From a checkpoint of a small contrastive image-text model: encoder depths [4, 8, 4], text encoder width 256.
Rows from block 8 of the image encoder, named by matrix and row number. Each number is 128 + 32 x the weight over its row's rms, rounded and kept within 0 to 255. All counts start at 0. Numbers have three digits each. After the name is the row's rms in percent of the matrix's.
# c3: 3x3 conv (encoder.blocks.8.c3.weight, 64x64x3x3), inputs 13-25, a 3x3 kernel for each
c3.0 101:166113080174130058147140068099133142112131128132150107117139132145126104116111123165152166170148106133140120129127144109118121124119106099124102119115097138081078097124142163115099151088059122128135128150139144133126018046097098137104165196153123087100107101090124072098131163168158155180105118147135124113128136127063103065090117085168168123151173118
c3.1 101:162167134139153123121172171139154101129138072097094102101139141085127151161160177100133134110162171110172145154138123139120107112115087155066079196029170181128168145129117133099109079174143149165139128122105124140122154131116133124112064003087128118121155136142126108141181167136151161100100110087143115114158163162195178126117080101101114112119154138
c3.2 101:110054084136040083115085133113125150107130145139152154110099069087090103096097153130116092095112120079069069167157137166160150180177144100117086079165115140096096154115097135139125125170171125123136087119124060108098118120137131128103100130133130147158162156158133189178110107086134101087088055063096090128073082079096122090088150155066135159098121166
c3.3 098:139090156116117149076073173151151130166159121153138116130148106106112103123132156163159168142136152073015073188165141158152133139125102074152105164126101105120140167159185168135111136065086108111115100090113089097096085124156148167134175150112123152167166169194154147177093071095071101120079136137138171158161173166218233186088150156151174152164128142
c3.4 102:119129133134160156138153127140131124150136153127129155130126119167145151158165158118194144080134132091090091081087086063085094089085115088111131086130109116110108121155162130112196140129144143134115147107113121112154134142123134121126131088100091128103080134092092129109135133122096103113126122128146134138128105126123113119105105107128108134119102093
c3.5 101:127127125141104124099082092163140122155122128126106117101100085118121093135121127153212204103169133074082036151147153151153119166179141158118157149079138100104095148159150140147178134120141117135135121129151104123163080084132059141142127172161121155137133175154146184160093129099105139158139172152084123108122185139142213172115054102087124116116199172
c3.6 096:117114132131125205173184194132140139125132139128095100127103088127128133104137152135146161158119096184139096121111081127106087127133125143129125078135171044062122130125102109130152109135180113100095134131123148148134153135130148128106126134094106107119124125118112069084113149153113147181104133156206191163182166163123153133121132122119179135104173128
c3.7 100:044110128065090142124118117175171173177140153170104114169155135148151136177176153046049083123123119143137138131116115158098146120091134234117082112141121090119102153142105111114196168104149060118074146127095115102132146208200119115141195091137099108065164161126202145109145128078120101118148110118144113143136080102151107122065107142091126171117142167
c3.8 103:117159100128165092137134120151145143101119150093129134148142157153140120160145125103053038113092038102132071135154150135154156110125132175108092176135127114151178128139079098106043111114080072090142136124131143145121157214206089173206072081135074108156106126130080121137145155088127155079124149126079114145118094127196150125143081139076073141094092150
c3.9 105:081109129096111123141132147132129091150147133102111101131106112121119130155144121114158126073129127059080095146122141145141148137131142094111129104117125094105130153202158109154159103092118108104116108109107086084099162141122108150123114144114139142119126139104095107091105113121117092128173093070136127131140117103103093103103110087096161117130142115
c3.10 104:122116055107157164067073093122140152129156144107126125115134122142141138089126111129116107104112126106112096139137133147140138139160154093118086096121102084078097140132146149119127076069063134121160148143146141157135095092098146109181129153185090106060102114046136130087059078041070120071103091095117127136120108129072081114156150109131097126101134141
c3.11 099:143111095146094122092124153178164112133132153083149165149160170154124159147132120128204178123138152141124181121129163120149115133130113150087136033123143170075045149098211091130188144153143135119093124112121118155141122144131150173158045164229133136091147140079159157153169116137173080145126118147115137167107089077107024044125081171124129152129205126
c3.12 098:193105167179108111147103157170135151158168120128157115099107096109138161106141158126078090103109148122067102140109097139120136124118151101146138127126108126120091164128148150150140068153132117101079141099088094095093106180179133166173086152197101154137096138137130145137238131125171093106105047087165149132153155136189210152077129136060095113065128186
c3.13 099:123156110112149094063130106070099102101107093118103087119121078137145069130090047127127105116114081113126099143106126121095095136132135137162119171115094134040046087143113147146113154142157143146119135140076141132081115085153091079062120119095095110062113131110099103119089105124110115125082157146118089102085144115074105119092074055135130096136102095
c3.14 097:159180195108143180137134194125096093111124111078111095141126120168122106140154123121138132130125140133169176148126135148115099151143131123119107163137147167190216174104127137106122147158167103076137102095106149127138102098109123111061091122107106092084124095071161156125174165121140169155104114158102119106097109083091110081124143169125105111101096068
c3.15 100:104138112119156132097146117127088104135142129086148167092089126089103118101099135113142140147166182132159163142116107150120104122129092108150120147111133142127166057106157114161149128122117147150117150141126162133117147096069096111168139170174156170141076119117077128144116150141169151135159127103097083091104104090153126126172117107143106108098091093
c3.16 103:056127104049132132048109106067066086119116152120115162120149182123123135150144173145201158071130154056143155122116073127121084141137106088140152167105145160147126121144136123132152118113170110147127131137124124130105080099114097117089072098092094111092124132109142148127150133102122159162041102162139118117128129056151137081061146134076123109026107138
c3.17 097:179136137171105192137096124126169154164176186159127138115109087125106112095131124148141127139152168167113167090076073089107032048061000119080097054126047122113063176122113183144151159121126157055098115071120127099093117107146112126174100128157111106099128136111142138142131125095153098132159102165148140143124122146115103131153119121100111134107130152
c3.18 096:100126126100117178095117109111122134123084180138115148138118130131140159116110064113141072147142123149128169145122130138118086107109132106091085000159000028084066109092136113161088168107061167096126157089141130127120132132102077096218093159133092106166113111159169142164098116092069123140113112148103086071178122114134091143121106137098157177135102098
c3.19 103:141170082064127120066119131052076042112127099118093057077125123090124096106109132178128107125097101100099148125108148136130122131125116160118130118133134053127119178126072143157113080143118152114057175111063175148127036055095103129092135172197141133116131129079113114088128131067092121127122139126116095121126127127108142141088050099089127089132135122
c3.20 098:172174204179181194150123142140158146123153138184177148103123128085096106059128113165138159173136152112095130172163164141139146120134126106173142114176092050126079149150143167162138116156119168178126145131131082096114084094148127138137125155137142115122160121104127077061128143161108132171071064107138148132153169141172211147102161157152173115113152107
c3.21 100:141173168125146192104184218114121162087106166088132134160144186131132110113067076112094141099116149194200133106101113142134126134144108101085056065116072118181115181176105115120104040154130124118124128143144127157142126144122120164160120162144143153130163135101148117069102135122122139135154127171179108060170134106091141147072132134089176146112187120
c3.22 096:091139138097131127115090085120108084134114117130148151130126126113151136109133141146184168104137158113104118169164158161152145163149141166145176170163146066052095193181172138116170139089136160202183136161191100111148148103064072132113070119110164161117143165150085172163073111118123134132199167144122080087113094098083091078114094092052115150071111173
c3.23 101:139111062125128057127109126097128143088096132113083092095127091114099101126107109169127118159111088186130088117149108144162128153155120168141134116126151037159163184150092159141059128162083126154172127128167123123138146193176151154130170147136165187170170134143160154168116127068105143027103140083146205118174186122210163131058162152112150093166063070
c3.24 103:061156138090131115128098109123099098125079116105084128140143157157138139168211167184147126155144138154130138028050029044076053079068064154155133174160149158144156098145171107148140153145125139128105126109109117105119181133114120123159114154167193176181176157170153143142102151146059114148109064080157133126140097109137121122118103102124134141152149150
c3.25 099:100113177109102203120153183131104135123125114101118078121119077129139136158122165058072075108109073163178117100107105105114107091103126112129139041123149087205181105139120089140165091149215146103112073113150132157135118149133125149125143142087150165178137134129141128106142149176192124148235168179120125058119128121084139161087104096086148121152169126
c3.26 101:100177136093122115116050075117100081152126110104118124109108132122112122155144186108170175106138163063134167121112122142120124130149119073125156143116126123077115081198153082132185035080148116136093127170167111153147128055094140123110096121162063096076104121137081133121047060072098099110115107120087086099085095076111153093142105105148180128083162171
c3.27 103:139166105135134097118169144112101121102128144069117081128145102149165132095122082158255210119180144140157150106121114135151144151148139176156105084075109088059123112196184095129147131129149179141140142119141138128155157158138114149123100089098223207155144146091110139131094147157097132125135139118098152131118142108064070137105136113109145097124128097
c3.28 100:158119129140074063133103143136167179083151162166168144162163136168118116132112107119125074109158063116164118122117122116126133124132128171148094215148161171163154217170060180130063160133076120120110126146111130140101061109126112117051150101000126119167167136123145148118191113038147119080161111141126118160149130128207174103102152118108140124117110083
c3.29 099:113110133133103134158137118105090141048054128135126185119167186136134128127074134142120102101110127121120139109117134087101089133119123166081062132116109110098134142154117126138073150098144161143130123105107105114124132122132147124119115119148151144084165138146185167221139141124100134148071077136112158158139108105169121171162178181073113098112096103
c3.30 099:126125116114119135122141146127129110140140101122142125135116077128114121135148133191191209135163179111112142123139113086101063123101096150138131138161137147132143161160156153147105117088043125110118105068079158105130102119089147161146156167147142163166125138141115134139162123083181125110184142110114133129104100090081082052155167133110122113143122116
c3.31 099:089051063116108104164151155082153155119144139116136145190166134131106145130140105106102083134136080149178155132129080126152132152138149095101165105163140094166126086025078084103134126136147137141141139142167117102105199223175197157163157155156154112150165130141139102132134085094132129132085113162096122164102128122144141117143218120154115031156078138
c3.32 097:124143146109080121190120121098130085100107132114043104141076181124150176124159141169142155141123115157085128138119134135143126102107108137153180151148096128120070091120156073132143140172099182152137156159144141155124161077118135113181118177159121114149135141138152121123133171181067109153130118133075096065125179098111130083131090130080118166096189141
c3.33 098:121175167132110151109137136150132115179103068162104066119159153113129145123122143064133140147175156143137121128147141096133121087151137131133163030143131068151085200173121103096156121159166114141093134102096138102120079142143169128119158119162109124073099136102125146124138076122120084132134100142116124136076126142059081091144152155127138147132099128
c3.34 100:072046131136107142179167161179116095135071098143178154142153142117146143126094105096157179132109155176127134110116128094121152106141170136133171115106125129148103100113161114101097130121056139140127091091098131162138160168171147119148140167175110131112100102101114108106110124182113141128152165081115162106140149134107090108148152203095144173123131118
c3.35 102:129119129122120150135121112146106149149132130113100130130103110145117141142125116145149111156144145137083116092147145101124127086061100108115143139145147132130085147110173176137123174059026113117092111104091132078132122149136117118112114081122101169114067117064103079095106114120112097115088078080110119103124103075091066078081121147101109105115043036
c3.36 099:082128099049122128083098106168170180188180145174141085090070095089076088123096143175134123107106145070094126136139133122112109101089077063115098160120112153123115110146134097132136122100138106096093110099097116120115149106079124080103096100142139121111117126131092075088115111102087115107018049106127109146113096115161151133175143085177144111110117125
c3.37 099:127143141127100083170095035085081105124135101157162150140090175114154179155152191037106084068126161074108159098131113132127104124141115106156157142151147135154189068089111096104120154087081146186127117141131096085113135094067092119040115136108116101065136141136101155146125111115140112115169159123049047033089102092130162139119115166079125124061118179
c3.38 100:146070089158127109124136137170129120136149132084133136093090117148155136166113124086046077143106145131122137107126126091106115128125134079080101153133073157151103088063109151086012143088015109132103098135127072125115120061161117105184172159137145094108131109137114095144143126205169135136145158141029039059072124110159117104132033078150111081165124072
c3.39 101:126146119097106082080095070135168191132115149164092087115114085137148122142153140106189146098153109103102102131123123128122116139113108091141174071117191114095137130172202149148174126078110119155129113109121084085102138105126152096081088019060141116111140112119108079118113150109171165193169172191135145158072099118017010029154140142171165111141125077
c3.40 098:064131146067129165017095165112126147103152171075164183113104135112123152135103151106117124085129148108106144128116103111125133069073110146131120124137130061051098154131085127136137042036105088115133095134129095133124118120116129133090141094092121112103115133140104120131081161131130155169119127173143113150139136155170138207113114138129134113155140129
c3.41 103:127123111145143098120142112161140116151140123123101107098106116107117129109132137099132154095131124142141107090076074072071086144136144104086140159114165138166146145162116156135113151168169140102097120108075119106113108109097169154097189166140150167140125155126168158139169175147158124119158137116145122091139153116116126113064107094140167130154150109
c3.42 102:104123130101130140111156155107174152078120147090102144067017076091102129107115169113137139134125098142123105080077103044085095075124129120133153077140155070128167105161124094161127091130135111143120119171117128165108146134119129156134119142105086107105096122092065067050096115121090129159116151175126122109139143124124131118101087108106145158103148137
c3.43 099:113124139109133159098126126170129151148138127174142097094083154078110129066053151098123095111113120123141156112117110118113145123134151078131020000159015081114181130123088144140066130118113129106121132111098116113074164204160108153127132130084128114141129139128171161133114129129154132102154153121139075121100092104025110140124114108133163149080122159
c3.44 103:202128172196150202135137170126133103105128132084088124119103139107115167103129166174182172130124156100139133121119134117130150126144135089092083143085054151150119129139167127080095084043114158151152103108158108125141069096139127164156097083151126129130144130112121135139178156196167127107179118065146168080122146115075096119133099067150137067080092103
c3.45 100:113107118133110101164144111081021045132061112194143163160172166137125135117116114180206191169187151145146158121152136104121136131123154141150149148166168174156132136097120094096112106123129127141096108087088132074091168214197150165118152084150044097051085113107133077108167138136133124073090105075101142057093105107058020101116142124097107051093068049
c3.46 098:158166145129149139085109152148124076174189131187207153081126103078102095066083075149132097211161129161125180182166145162146160156165161216197116224159143186136140151131137197159139166183133140150147147135145154144154121149174155141155166141145153156148131130130097121104160152144181141111137103082147164138147149139171169146137133156144126154159154170
c3.47 101:175174186174129163124115149113160088123169125130168134099121155096125155041050098179133115079076098115080111149125101142149126128160128104137160081125120113155138114130103079115113087131122102093091095089103093099104112099143113128154085112128088105106103136108107110108109123152149125146134078160146154127133125116084113111170067071133121121101134105
c3.48 105:112124175142160204108115171129165137135130095084086062103096101126121129100113101095072065116094081143116150168165165147145155160168163089102103058093060077081088154167200115122166108110149176181179133153153115148144099140140089133163091152167130147180105107140121136152109095110135113072175121095123129111129143107084105090098094071117107101098133114
c3.49 099:106138171083141151096137212116149136139134113157134107111085116092062080054088140177168208148114149140119155168131112163157118117131073149110140178140150135112135129132147116153146121149159170138156148118145143144136113168144140164111123122159122120149097155092125169084127128099083106110063085132139102125129098150195173173109137150100143127087138175
c3.50 100:034107125088106109095099101142160173182125153188152143173113132124096126123105147041101113091113112109115114126125114123134121101117113052114100074109067143117129053152143080123127147128133110137125118140116110116131160108062132099099138096098138135131110144115121130076062093098074093084097084082157128131105100139056045111132148144148139124132135128
c3.51 103:096121139102060088110104073140142150100099155100074120199142142143110122184139128126169131116115085087095066106121105128139115119116113123083107126104160137141171181162172123164162136105165155136128134128137104112108136159155138115135136000034148166151112146113027050129151155132125121127155149100126147124098103106079083096142117174126136165132105127
c3.52 099:135154102089127109073101119116144131078107166105094178120136139146172101147148116150177113104138105120096134122095152122127126118138116152180144167105081132108091088079028113124110097104099126113113134119149112112141063066105076103098137105064106064093158140114155131147078144146044164170104144148104078072109118077101108112095108114126170129138138133
c3.53 103:122124108140162122165198188161090108161123170140145167133137154122148166135121114160148210042061090068057036159188174147149149115116115161070119077054113113111100134137137129044121171130091119163143127141151154170169095137163149155150117144168142148125135154117102092048051039083082081063138102135150132092153135136115119113082137134124152169156134148
c3.54 099:088106126096047117143096093153144143133109116117092113128126143114112133108104139107187154079159145111133132139120129134119128149171177175111125091117087033122138132154209124088129157071111141154116123081099135094105117154177109150185103072074147137145140119137187116164124112144161138138234205154145169101091127102032078135107110162033120172051135152
c3.55 099:147108135171119091158154104119115121142151130146159125151125133141150143176160172135111139073091187091096151141161153128120121132138122076122088105070137141099115073092096087117132127142099045000066069063097143072140168170140117115134120144177139131127111071138112106168089120121123074087138096060085064111119118089080082092110134157139144184136157156
c3.56 100:149125049199125097187108000141118076130129124145144156118174182106130159113109149129099113153142097152116093074104124090106130105120150105069117078096126185150165076185133069170186139132176057119110112153104091101097093099072096158119143182176078103159132164135172160136104125036128083029137071048078120142120099141148057096163192095143170096114147165
c3.57 095:133133166129096125115101106113080144153119164199160182124128090132132115120099101109096114109098116114095103090089111123118127122143132177133128166121127112071121158146164126119193101099217115109095064073092075081108099160148093114152099107128147188138132160125057154085168127123151106082104070070129097107141095107139141119085086131091104167122130208
c3.58 097:072115108060088160030064122100139114090145104040096082136103151128126117108102131111082121145094172148076148140123144142143157154116153105119090098141128084085102113063070132132134137074109150130129147130130156165117139138076110136130092145119107048127145110144200138191112135154109136150102073071092130160105106161123088092136148166085113113117140098
c3.59 100:059073116068095180081116191066095084059086085063049084079029030067058006100078002151129142151108103135141151100092074085099096104093094142166138169158132133103087124136137141138126115129137108098078159147110160161126133088126141126120117143130164145154165137130206155151144131138113139152091107148148124096137146101131139091098103107129147125145154111
c3.60 100:207117108218126085165113086172151147104151106121147136132135143127096123060058149147108174141112129126109097141139141154136156170149175122102126134034096168147104130126091140045037110064075136164188127143162135106139108175119121161175121168204155124175131094176117117140177137115219166056178158030151193125111125141122096144144159097128140052050108128
c3.61 099:162158142144113107102070090132090117122086165111123140128082102181148147175130119123095113147126104125111110116146137132134121105104088073126095091136152121125146134117092139118099145078090185093097111083097106121146139126145105114131178161128150156170124151182125169127134175143117133139130121162133123095126119130097091144097098131095134144134136112
c3.62 099:134154120100135150096150157057080106103128136128151105121157155128112112110087103105106138112117144096129139129125128129126130127125139169165151099159180054050122120150116133163182131138154138114086190175117184170129084106067118108074138098099101116078133144121151173127101144138038145173055156221127125159054093134108114159132146120133147122174118090
c3.63 100:029130085072079107124097113145169109154167108147158111145122129113061080141135127142162212067132152077102121149150147160135147128139141137108121141100100143134150165193170157135130130094104128128098118119103106086092118148123145166152155131149116096107137093126181129160084090088053107104092068095119122105075081110072062077116139105128142101137140086